A small sound classifier, trained from scratch.
Model: 6.59M parameters, log mel input, arch crnn, widths [96, 96, 96].
Training: soap at rate 0.0049, held-out accuracy 56%.
Data: trained on synthetic speech, music and everyday sounds put through simulated rooms and audio effects, 39062 training examples, 4.4 epochs.
Rows from block 2 of a small sound classifier, named by matrix and row number. Each number is 500 + 25 x the weight over its row's rms, rounded and kept within 0 to 999. All counts start at 0. Numbers have three digits each.
Before each channel's rows are labels from the 100 clips, of 14976, where the channel reaches its highest value: "loudest band" is the band of the loudest frequency at the time of the peak. Only what is clearly more common there than usual is listed. The data: synthetic speech, music and everyday sounds put through simulated rooms and audio effects.
# conv: width-3 conv, stride 2 (model.blocks.2.conv.weight, 96x96x3, each kernel summed), inputs 0-95

loudest band: 1000 to 2000 Hz
conv.53:488525469499480505515521470524525537522512464502483506530532490510510502478495490500507464446476498506474501499489510528460510498511449521456519482450461504485488489533537505534494494459484457483488439514487511548481498489514493500497458495540501578504527481490519499497512517474544469506

loudest band: 1000 to 2000 Hz
conv.19:497484517486450479535502530495450498522495530542487528473525472508539520487503481503493468463500479530554490509534540486483474539508469472524494531491504524470479499523506520490478506548493495478510511518516461530498494516486540519527499496489558495586485470485519532502512481492512499486

loudest band: 250 to 500 Hz
conv.9:514482505550490464504437502498548465517525501515524443493471454515510527530504523508457456548534519481490486501484483485482508497522506502485533488492513509517499496465478447491478546488521459513558572512490479509502500517504480487503492506501478504492462498457502498498486469499494513516

loudest band: 1000 to 2000 Hz
conv.80:499503514505493470449538499498454501482481469507467514482537500476492510468492529484504481480484487488483478482479474516520511488495470508493456500516482493491508519456533462509479518479515480525447457471496559501458525486523497485471488428526523491488490505497534478547469465505490556514

loudest band: 1000 to 2000 Hz
conv.60:521508507498508478481489470502502478512525570512546492534549489555562534454490516500488453496486521464527460526466508496488515587501484507499476520501477517502495477506485519482504479509452509510516464501480486516478475530529505511508517467516468491517493461531503509508509485506500491515

loudest band: 1000 to 2000 Hz
conv.92:500480540545498470502463562522510473519517492507519515496507504520464517502500482535512519544518521561498508486480465542495542508501519454485538494498511483502524509488476521505505505496590489522513459484502488454513517512509496486477480512502498499488475500503480479512502475458546558502

loudest band: 500 to 1000 Hz
conv.89:478465500545481500490479483465496465497504515515499486502495503494495474452448470454534472516498509456493494478507468488516538466474524471502547539497519444475533499490513486501529551533484521509491502476463483477479518507501528478546537453490502526461497477477485484482495477470497510465

loudest band: 1000 to 2000 Hz
conv.72:518503512471509512497558503477532484516519509473484488515496509531523487544469493507526463492551456506507542543492502510490511491537523573529496514500514512480494477503529509524502499505510506505451462489501523498443500549476532510531463501498487510565528468477533537496517506491505484518

loudest band: 4000 to 8000 Hz
conv.39:508510512514498452483434496526456503519493496542484466515497510507487493473481435510531487472523509495465496518514445472549518498464454504514537523518500485519489486480487472493527492475510484519477542478457454502520518465486478467463494514471510481477516461494522516484495477478536515490

loudest band: 1000 to 2000 Hz
conv.76:485539517465527521519540461491488516498514500486467487480449499520518475516503497496485477525512470558528525521536513497527516493466534481499515501470568490515485480502500509445555505540494504527483518496518500526540467499465449510523521460475549491507493529492531503488510522506503511475